{"encoder_arch": "resnet", "encoder_norm": "batchnorm", "encoder_activation": "relu", "encoder_stem": "deep", "encoder_avg_pool_shortcut": true, "encoder_widths": [64, 128, 256], "decoder_activation": "silu", "decoder_block": "basic", "optimizer": "adamw", "lr": 0.0015, "beta1": 0.95, "beta2": 0.99, "batch_size": 256, "lr_schedule": "cosine", "warmup_steps": 200}
Rows from block 2 of the encoder of a small segmentation model, named by matrix and row number. Rows with one number belong to one channel. Each number is 500 + 40 x the weight over its row's rms, rounded and kept within 0 to 999. All counts start at 0. Numbers have three digits each.
After each channel's rows are labels from the 100 images, of 14848, where the channel reaches its highest value: "responds to" is what is common among them. Only what is clearly more common there than usual is listed. The data: rendered roads seen from a driver's seat, with toy cars, trees and houses. In brackets: how many of the 100, against the usual share in percent.
# convs0: first 3x3 conv, stride 2 (encoder.blocks.2.convs.0.weight, 128x64x3x3, each kernel summed), inputs 0-63
# convs1: second 3x3 conv (encoder.blocks.2.convs.1.weight, 128x128x3x3, transposed, each kernel summed), outputs 0-63

convs0.103:532507459419484500531522456490464468498420523411450493474467475483477541482510529472420537477474433503557440522509482498395427480529527575517508473475454494491476500467524452579537514495534484
convs1.103:439481459441469526521517451548477474478439534504497488460482480515511520540473522494505560504472519469499423472508526437528519492516424529475479454479448445521525475520561487465503542430585521
responds to: bends left (71 vs 34)

convs0.90:479476513488504510524476527457465484520503457516501415467501408514506440553448525465506544471399453522518489491497517447499579546437539449515588515554486536501503510515543435451551539456503455
convs1.90:452473490440557497458504480516488469546497516513529488499542515566567470534491469479477436463487442444452572492376510487522472512495509486396516436467505436503513509524458438557477474521465583
responds to: truck (85 vs 54.9)

convs0.91:360499496470472522483532502522490477518523499470540476495555555523484483496518566514497526504424499473534444449487469534456540441480452518460514515427493465504561470460405483514483408460516473
convs1.91:492508494463499496538511466509524501486551424455480440496509512494536519470381466496403499487454472479527454499483459518469481545468434510486461477461451481499488445521445439422544493464464417
responds to: crossing stripes (61 vs 25.2); double yellow line (50 vs 24.3)

convs0.4:535514467493503439489520465469466457481469534491574492526493474546449452559480474531497588454487482439469494465393476500549560525459532476442534438502488453476492434429452542502545504538509462
convs1.4:444469490411478481510508494410497487501492526447441493496429500448487489445470467466455453500473459456483462471529478518476453401463419494446498459453446448489462478496395434450475451513445444
responds to: vehicles: two (67 vs 41.9)

convs0.21:451486518453461543507557547449520501508495479433465466489481404563540504511504514531489520513467442519470474483489571514390406498505483561513475475504490464524508540490502429438559475526458556
convs1.21:519533534475478600501552523458529554471493507494516471498507499472481552468375494461485540493510531447524441512553526524481513420554435532477539511494501535516527513434499502457526540510503520
responds to: double yellow line (94 vs 24.3)

convs0.112:486536500499480467489463583491529434499409496479499562494466562464481473537489415496450506540446463442459467464500538476501427504517484535506477567440458509532559514471519457497516525388496521
convs1.112:523458460547467427525447423441506458502494513441445513573518448504462509515511514501572519503524454525464464448462434505506457441416451497515506489447481519476458477452484484505491518456492489
responds to: bends right (97 vs 33.1)

convs0.86:449513548458540485522487474503517459497461495541492542534468494532501428401551511519448521548485501467566549522499538521515553550474457496582496526485532495515496503472503438464368453490530432
convs1.86:597485568526520521476455512506543443414510533490474519526513499520575524416492543468470486505525462498504494506458484484413437409513433569461513534506485518547484418515521467453540453463475450
responds to: bends left (76 vs 34); double yellow line (72 vs 24.3)

convs0.88:428532475561430463520490549454457484453448493490488598533508544515458477493482480481528492513490471465474445487517534398539491415536480396471524518437470465525554468519498498497503532518525546
convs1.88:585521500455524533567498430413520513553475442476497563535519526472502522506543555584547536589500589511436526513484557557478471408476472502561546481485456457496478557497467485453500473520427457
responds to: car (89 vs 54)

convs0.7:449552511430512561490540429465470461480523487500493500511534495502514424488500519579450554497468547475481486437467446502478448493462463511530513492460464474497526531482396401466408480488465486
convs1.7:505478533475494488496459493525487479508528464461489487478447496488565497476455489500520498506516461479527458487465484460487476517469478538408482521462460474471456395461487406473530455461488414
responds to: solid white line (55 vs 25.3)

convs0.82:514477472533496474527499504522540393462448482523503508557534511546477530500544507549423428494492449470453452442497496534391450482529506485533426493472492431423515565472512478492504503537539473
convs1.82:442464487506504409519491554583508565544488491504513461445548468489619541502481478475497491518558561456519472519488509418495546487484461526449438465489512537457536467530542482495477541505536441
responds to: bends left (67 vs 34)

convs0.116:460504556463453503558519495487451507523494440516448451514480469449483525535491520496488618402394495500447508459475496495488470524504489509534467543441506468430522564471440487534498488532440530
convs1.116:477483574514566545443442537494541486565502511475498502560517500457545471497567468516469502500522515477448449473489505591446488474516448421480528504487471494572504467496520558489483420549471394
responds to: solid white line (57 vs 25.3)

convs0.11:413564530507519481523487428435437506521485532493488532546501568510470486452502441474455558511486502496491563451471465443597556504491518460548537530455490450511504530468503467510425486445495567
convs1.11:504472467457442553446463534456457506463483444511474397552516542554510481489484519500556465450499419514544537474541490475506467449520493522425532547452488442477508567556499444464532461539417555
responds to: crossing stripes (53 vs 25.2)

convs0.97:415506492536478479492546491539529483499480511535519572464529491524530571431472454530524455484521522552483430491450574486496536430530464452524462489434544440462455549490468531448581468469488464
convs1.97:473493482508530510500511482474502528452501519471504493538449482419474520465446525477523542533468526511477499447539491491430517454494491487459509446526455510468520546481504485394479519475465460
responds to: tree (68 vs 29.5)

convs0.64:457481457496511535432536449509480555422520494484514530478451477495521536477502453515456530460502510474523474483483478476497532475541507589458450507499394427485401509465515538588545491476569516
convs1.64:457518404472489481494488429460578435457466501548436537547505485451531496482459545530566501525441442526511485482510489499553426425503508450459487481495503431456450529398461503471469543531448477
responds to: truck (85 vs 54.9)

convs0.54:412510469457564496493456466497430433563500549489517511478464516499528473491519448478487489508517499499548488498408540471508508446542439497505475608477472464540516534449441498485402498483531441
convs1.54:548506475480536448496448535423468447512466447484428541500461430491511480529430518510487511552480490530515473484499514572454507425514436579468491542519457471513520457462474450466511471543488494
responds to: solid white line (72 vs 25.3)

convs0.107:493494530462501502544525524503509527506471385414447549483430485477479491531412514497485545519417487437484511500470538541467519497513522515556487561475507490502533477535594468502534474478401531
convs1.107:465515516569525435536479495488542480564549491523441528465530491538502487517496506421512460472523495458555419467422539438516519550537461469529523437459503535450465475420521547490472489440514453
responds to: dog (56 vs 27.5)

convs0.36:412462485548459528500450498427470478527490502431550489517401477486476494512443484498526532498448511380494539524496554444568555498490454559495506541454565487517491433498501502499483501499459494
convs1.36:485441496463540503515457487499485447533511487516477482492509493530468508499449463462419538451400505519433526435504500538486424503515494531512487497461466505499504471459396473490501469512457520
responds to: truck (84 vs 54.9)

convs0.42:431497519477519495542499545472517431460486488530479529453440481517491529452469507546507556438436562480482431500518533574437490457526559592524503544466474507591496501471514522505530447429519519
convs1.42:434477458458553509482555514498464472527503552489521511497541514464522512487470515517426464499497472513468430469406442501484448492496452533424525457530501446478461550537485383455487518491448455
responds to: snowy verge (64 vs 33.9)

convs0.10:470500444451554533511547462430472552509499516495544540503537540507507504485489489434479506414428445469469499433474511387563505522467548495478440516552453467423528500492491468554505529485462478
convs1.10:520538482414493505478549531415533539417450543531483449481444483478385503428493500444516463467417502537500580540438512477568473461461475486392508446522443440516532564501470522451476513510504462
responds to: dog (72 vs 27.5)

convs0.78:427496474527486510571444468544426506514412532524517490476525527467441498501514468492476470532425464483500474549499479453488533450456517481396440475496455454468525495489523437485489564472409493
convs1.78:513498515507456449499557512431511470525442474472504520479515464537553479541477460492518506482534426478410501507491544550561500482522442512541481564499489444426487522526472413567524554580535467
responds to: pine (62 vs 28.4)

convs0.1:520507454506572435505486451519480463512482474482422566498522496445495517410459454529438494452524401441536520492409536500483525480458543514535461536487506442528496507519527525577462486546492525
convs1.1:466496461440485462491419489475524537452557434505413495467502577444485472468439481481491489480485460469489465491485499536447472546484462515505457489505439539471491443524524409436549527387472524
responds to: car (97 vs 54)

convs0.123:538528532502559468486520482503435472527520416506484361548559556464496478481516514473464545463505453513532599465460472511579525503486501482459505464471499521459469568515453499486510535529553485
convs1.123:520483500424469513496518526511511496506505519436460510526440554468436510449449415519504439508504482481452523503430561564511421465437426432440513523422482480465481481462460411461535466525464509
responds to: car (97 vs 54)

convs0.14:510461523524506492586492548523559436487453541460433539456496452505471524545511405443502559502534494486471490495507549451423431493545502565474493488482437423511503564478463479474491502455488539
convs1.14:500507527554529472470514507530511506552486543535540423487478512571568514502453508388507417435585542491557489507502528490458502536499459532513499509513537411515552485562497481519487541529497494
responds to: bends right (82 vs 33.1)

convs0.61:458455485501483530538449552490527527543449531512452506505536490556476525506506512453501475581364444397510473513521468517477512494492484547485536488518505464447571485477525450566504500532417481
convs1.61:527485556517487484470525518521598484473501489419489431570468435489517466481436490493439523471475435471560484463511520572475439503434539504420596495475458496495491475458490579477500477499463462
responds to: double yellow line (76 vs 24.3)

convs0.46:400486456498520500493506539548460478446486443448587432468509545485521434519565496513499511463486512529529419464511516451484424505466467461516509518456476445522482471484426527453475456464534434
convs1.46:466524516462464479567561500465545519410516488416439509596498492465513456529500516477524514508465488466501433456483489476541487528484438549481528473499449430478462461542504474489534417512486435
responds to: dashed white line (76 vs 25.6)

convs0.44:488512470492518533522552431477467526521505433471496494496481563505466458535540540512471576464448380462484568382472479476496443519500487486471480520461438457495475519563444508458483526488531508
convs1.44:529448502523467564480549557463496471529486503468501527505519469476469473469538393530522392439543514456482509519502542512600461505484488404524482524502569492495498475473489465492485510522488451
responds to: car (90 vs 54)

convs0.3:526470424469512487569513492526537496480473519517443512482397430483476482492485451533414510466471522475498534529519471474464447472552553505505540603476473429553457545544527547525532503452539520
convs1.3:463482491524501410473524524511509395541484507482527620458506391503573472453513504559516512565485503500533529540494506500545525542492555465492454524504494490465519475356521561503467544529594491
responds to: bends left (67 vs 34)

convs0.12:432530463452525444523508507458437390449498521512461481489514482453515460494497500503495541525423469517500501558514543505511465485450555444499505478554457535474446561418475507395535508535533489
convs1.12:488512414470551484522539502476533510465468523430425522511522479461600534523480550505462460465474366473522410453399497509482466484477412528474501486505493479517495501495420409515524404539495461
responds to: crossing stripes (94 vs 25.2)

convs0.51:438497540547488497517529511526429496520523488453557468512454461534532473495536568492526658521412477507435490501575492502494552478501478533512544531448501555469481510532487514439482467521470499
convs1.51:469486512539523511413528459503483474526472508523499487486543530534501520459457504447411568512485493472449558490471481517507464472525528512427561469463422545541536375497484555508533515545462494
responds to: solid white line (58 vs 25.3)

convs0.27:508447454486493492482478536484492426451494473456496552473508499462477450477477465507455478459455501510474526418553462504548444511657452494508510531442491475490565510489514527523538514503511403
convs1.27:510465466526465487481522456500487485543468512445480520519462520489552471480581517570615457569504441498532535515444524500507536501480504521575567539466568533479460480469546498477491549460466557
responds to: straight (60 vs 32.9)

convs0.69:548494509570482545508519492499398487451466475544468420497492518529523536497466540586469477560476447508533476504568493456472470526494471447505531476543440510388508467540521487531508513482414479
convs1.69:493471523447499559533554456498492502490456478494548526519439539577516503440445489505485515501502460478473597539464515562531467530577528449424467473411527440480491487502460466560519541552576532
responds to: lamp (65 vs 29.9)

convs0.102:368519456538528542558449537470422467483553462499499493516436514472544452484497529508455606478454523494525469472517502473478543515487505476553517555458438491505511482459422475525512460477519529
convs1.102:523469538522455450529475446460503446551510518486454493482477524480513486504452468528463513509511488525424403447336477539488460486492400498463507442499449466512469386495479506424516456534470424
responds to: crossing stripes (100 vs 25.2)

convs0.95:460487449504547496529501415431414460530489468490475458433529464498558525531512500493495572437446520513441507480519570487486528479464502506517475483460492478487488466534503506450446467548370469
convs1.95:546547509434576560478437469468523468526514439569562499423548497542473551504552482474482493463525499466439448507530511528472477528502514462495507501572472567531466453495475536430537483482452472
responds to: solid white line (58 vs 25.3)

convs0.99:557439499492477485533436501476508492514481454503460489508518534455513526480551492499508478529424484426544469527445496416466399485506539561524497448463468387498413479518513486466541480479513450
convs1.99:467511437502468445527478408450483499499483415559467490507532503537516471523511500496454462529449494464418478536511503567567563530496469505560471514481471515493456500518491531427525624407523537
responds to: lamp (66 vs 29.9)

convs0.96:489457421503474403482499473439500457506419480455589494487451531531490440539454449524463546533437407453523512534429508446496501505516494486464482501511488464506508424501505493461510534476465543
convs1.96:539503440507411442485443476484528465538530528478442486544469434512476472465517505498519527473361445459460522483522521530508525437511474517453470470510438478497503437487490494439489519473461457
responds to: truck (89 vs 54.9)

convs0.84:429512571442558537510546482548513447492489488574489547467470458537435491446486473476484526521438579529490428498494540500439447494465513531497549482518491441479481542452472454410522520504464537
convs1.84:557521513488497582373487382513545407486498492517518450470530519513530532449484484481505440469472450488489469576466506473451507458538498529516507511509522453460428455544507431463504569423498444
responds to: double yellow line (64 vs 24.3); bends left (61 vs 34)

convs0.94:442441450464533520597501448429499528532531443511500512471540501481557449482521477521572481433445473519417471506446552472541480515465468420585489506444520452471500510479497482532498473473493500
convs1.94:516513550520557569485524489480580516493501487491414488518516463520513524427499514488494515541482497474476458571523578568482495465596441494416595494510466538498530443548492485435482480510481496
responds to: double yellow line (82 vs 24.3)

convs0.52:414525432511492452528437531513510414456507422489553551459427521496486486497493485517432552483441452469447586491501480523484509474492478463496544561567521544549508520454503471473513533520529455
convs1.52:488403480454504478527520439477442434541496438445478422483515444457513479468550488488462462432447514489498550533427474481450449497494520471510474547459495484464510458491421519494500466488487463
responds to: bends right (98 vs 33.1); vehicles: zero (33 vs 12.5)

convs0.65:536536429492521559479456419496522585454453550530507510487485499494427567522485545506439436535475459476490487491473497445503497483467545570487391456506482483485431522542482489539490542536462522
convs1.65:543442424483451533443443458494477470479504554545521515376512502507554519494440455556537455546529468495477465484496523513527497528509483497436500439538482488523522541388484501446488579497547542
responds to: lamp (67 vs 29.9)

convs0.38:448561438497512545496531505529442550491519460467459456467498453465523438533506511523445544469473461466529443503498460475474448520457463542383477510520449463505498526481435490500493521472377506
convs1.38:459469512415507502521469505389510495473533480534518457556536499566590539532435534559482581403471477501503486532462428549519533459492506484505478532514465481524571486428495438541547513545537471
responds to: straight (73 vs 32.9); double yellow line (50 vs 24.3)

convs0.40:482544442528477507486504541484446501459400467544495506453506463472427540484455504513439552414459487487488490477526451407478473414473529548477493516475443462427532510466543527505483479523453532
convs1.40:490566557503465520447540530485435521513477457503474468500510537535532396497495498482496521507486480449483563533484516486510546495539542470514436457463425437469484469501509538591491509482556477
responds to: barrel (70 vs 29.8)

convs0.25:495507492548467515441472404502474482503418501536539537513427467493474506440490468480399548517457469491490507507469500526535516519525534517579531492481539460462470507469552515536395489528487404
convs1.25:596399522550516560513517457531483440531466555501510518514513550506517581449494514503440492513437506563531522430423519470472524494485560491473459497498508494481467518534542492493473566512430502
responds to: crossing stripes (80 vs 25.2)

convs0.120:472541419533490461572428485564439484496412500485524548472520509476504509477471398471480443527480443462516455473536557467498528480562514463527489527490497466471501479488549512492441556483538419
convs1.120:570540490507543445510507526504493554536464496523518531525517449467444507477545519452526557503426519504523454493477497527446449541534515507503534434451447488493501557547473464516482498493501504
responds to: pine (75 vs 28.4)

convs0.87:539509532427526429554447515498502412469482449537455465476519491495519454480525495451494540550411515471592440505463494477450534496506532555497517523515516485525511601464459440532516491506530554
convs1.87:448537501441450512507467525520560440456516576466436529513451476416454511473491530520542528464498451448553483512413444477472491483478420514483523496542473552553492520452506496456520441512474509
responds to: bends left (88 vs 34); vehicles: zero (30 vs 12.5)

convs0.67:514495474534431439495455519515491469514433445482497478511482498448397506461405470486457556510489441476503525523438483452490467426587459576434480497444501537494528480472536507507516461536499485
convs1.67:523510433536405448541436488473466452527515471497409457530479498521477422466563497471503455523432479504498548497469426539481508493497491531557549575487461491493483470477554533501454551464478536
responds to: tree (66 vs 29.5)

convs0.72:483526440487473448503457526481378479473494460464475446508537431441495498515488432464482526467396428514480511501476556457545461508464479484475432458535505484485470580460502491505542524537533514
convs1.72:483544550433467483543500527440532502468497537451484511551453552459421422486476504466520573423506517535467545537487464582493485471448445426476478502488514426528506545490491578473454459471479514
responds to: pine (76 vs 28.4)

convs0.29:540564504493463450505493445468420524462453501533544472514520507497512443502499473487393544460420412548515517438533487411457467474537503503547495447473442488491503549484513463532447508516496460
convs1.29:539476517503438437449498438505508522469447536462472526501499467483476474492548498553544475478555492498532590513479440524483536514497461475451493483478534466515543576432501419533494537450463579
responds to: tree (88 vs 29.5)

convs0.121:532527540520466489490498535548572479555482473518515514484623544526552516497529511474554502573518551593498511462511525508484414524591463450522525499495490464545515551544498553502483480531545548
convs1.121:431432490533590505455507556523547544457487536469558514459500534469536496457544490533536502478526462512563550558450499523520432491451430495399585447460483452479487469577518532527506542495468475
responds to: crossing stripes (51 vs 25.2)

convs0.66:495569462553440522491463505432433497494463517470493492511460448545441464494476501538443530453530471481558498462526477357457498466511411440509483534494510499509502473498501554563446511475507513
convs1.66:533464523494529476507491521533498430471525450477458605492530497525497508478557508554510543554492441510562520510516522538493438521454503441490452482521556434475439444458502557573508535558485407
responds to: barrel (64 vs 29.8)

convs0.62:514505599442441434494546538448555503488493486548550546475476479577494514540499542460447499476443485480547499442506449601463512477515454492516548488489504451527526436481553456467491532493458461
convs1.62:485405454447474494470415483484456591509506498539519354469518516452544481454456497450448484487499513452533498480456446547515502406491474491368454456518525503500466470531490511479516526520533465
responds to: barrel (60 vs 29.8)

convs0.28:566564565498406493425527490485506553522483557530501489476419455479488541457530561536515513495535471475497453470521533494421428453476472508530526432505523454472486481500508511479497454582450455
convs1.28:459511463492455542403462505506454480465472505526545500469501451507474478462525494519469515537482505498461491511459521501457511450501514559404474544490545509506475482508507516499482505423537466
responds to: barrel (69 vs 29.8)

convs0.33:409473546527521520551426516479494490515500492500470509505553520492494507478507416472511540504465528466533399523477498402494521435539530474538513557447490451499541500457378502522525472456482510
convs1.33:497535481491498472483525534430488486548506490456460470478546485530555468460427459523422458479468436528568487475515518500442458481482394553526474443490430422484477456525471486424491444522449413
responds to: crossing stripes (74 vs 25.2)

convs0.34:508515559395532474488526454555493482471454541508503454527510482477493477413486527556465564545504552508501368550494490478480521501493482530487543492512531495483486442531432438486446473438461489
convs1.34:450510495477485515380536443521482496510525513574502386469507475475548509492444514438439507418402450484492535474508456539488499509539494480422494516499486484500496492476496408435505573523483469
responds to: bends left (77 vs 34)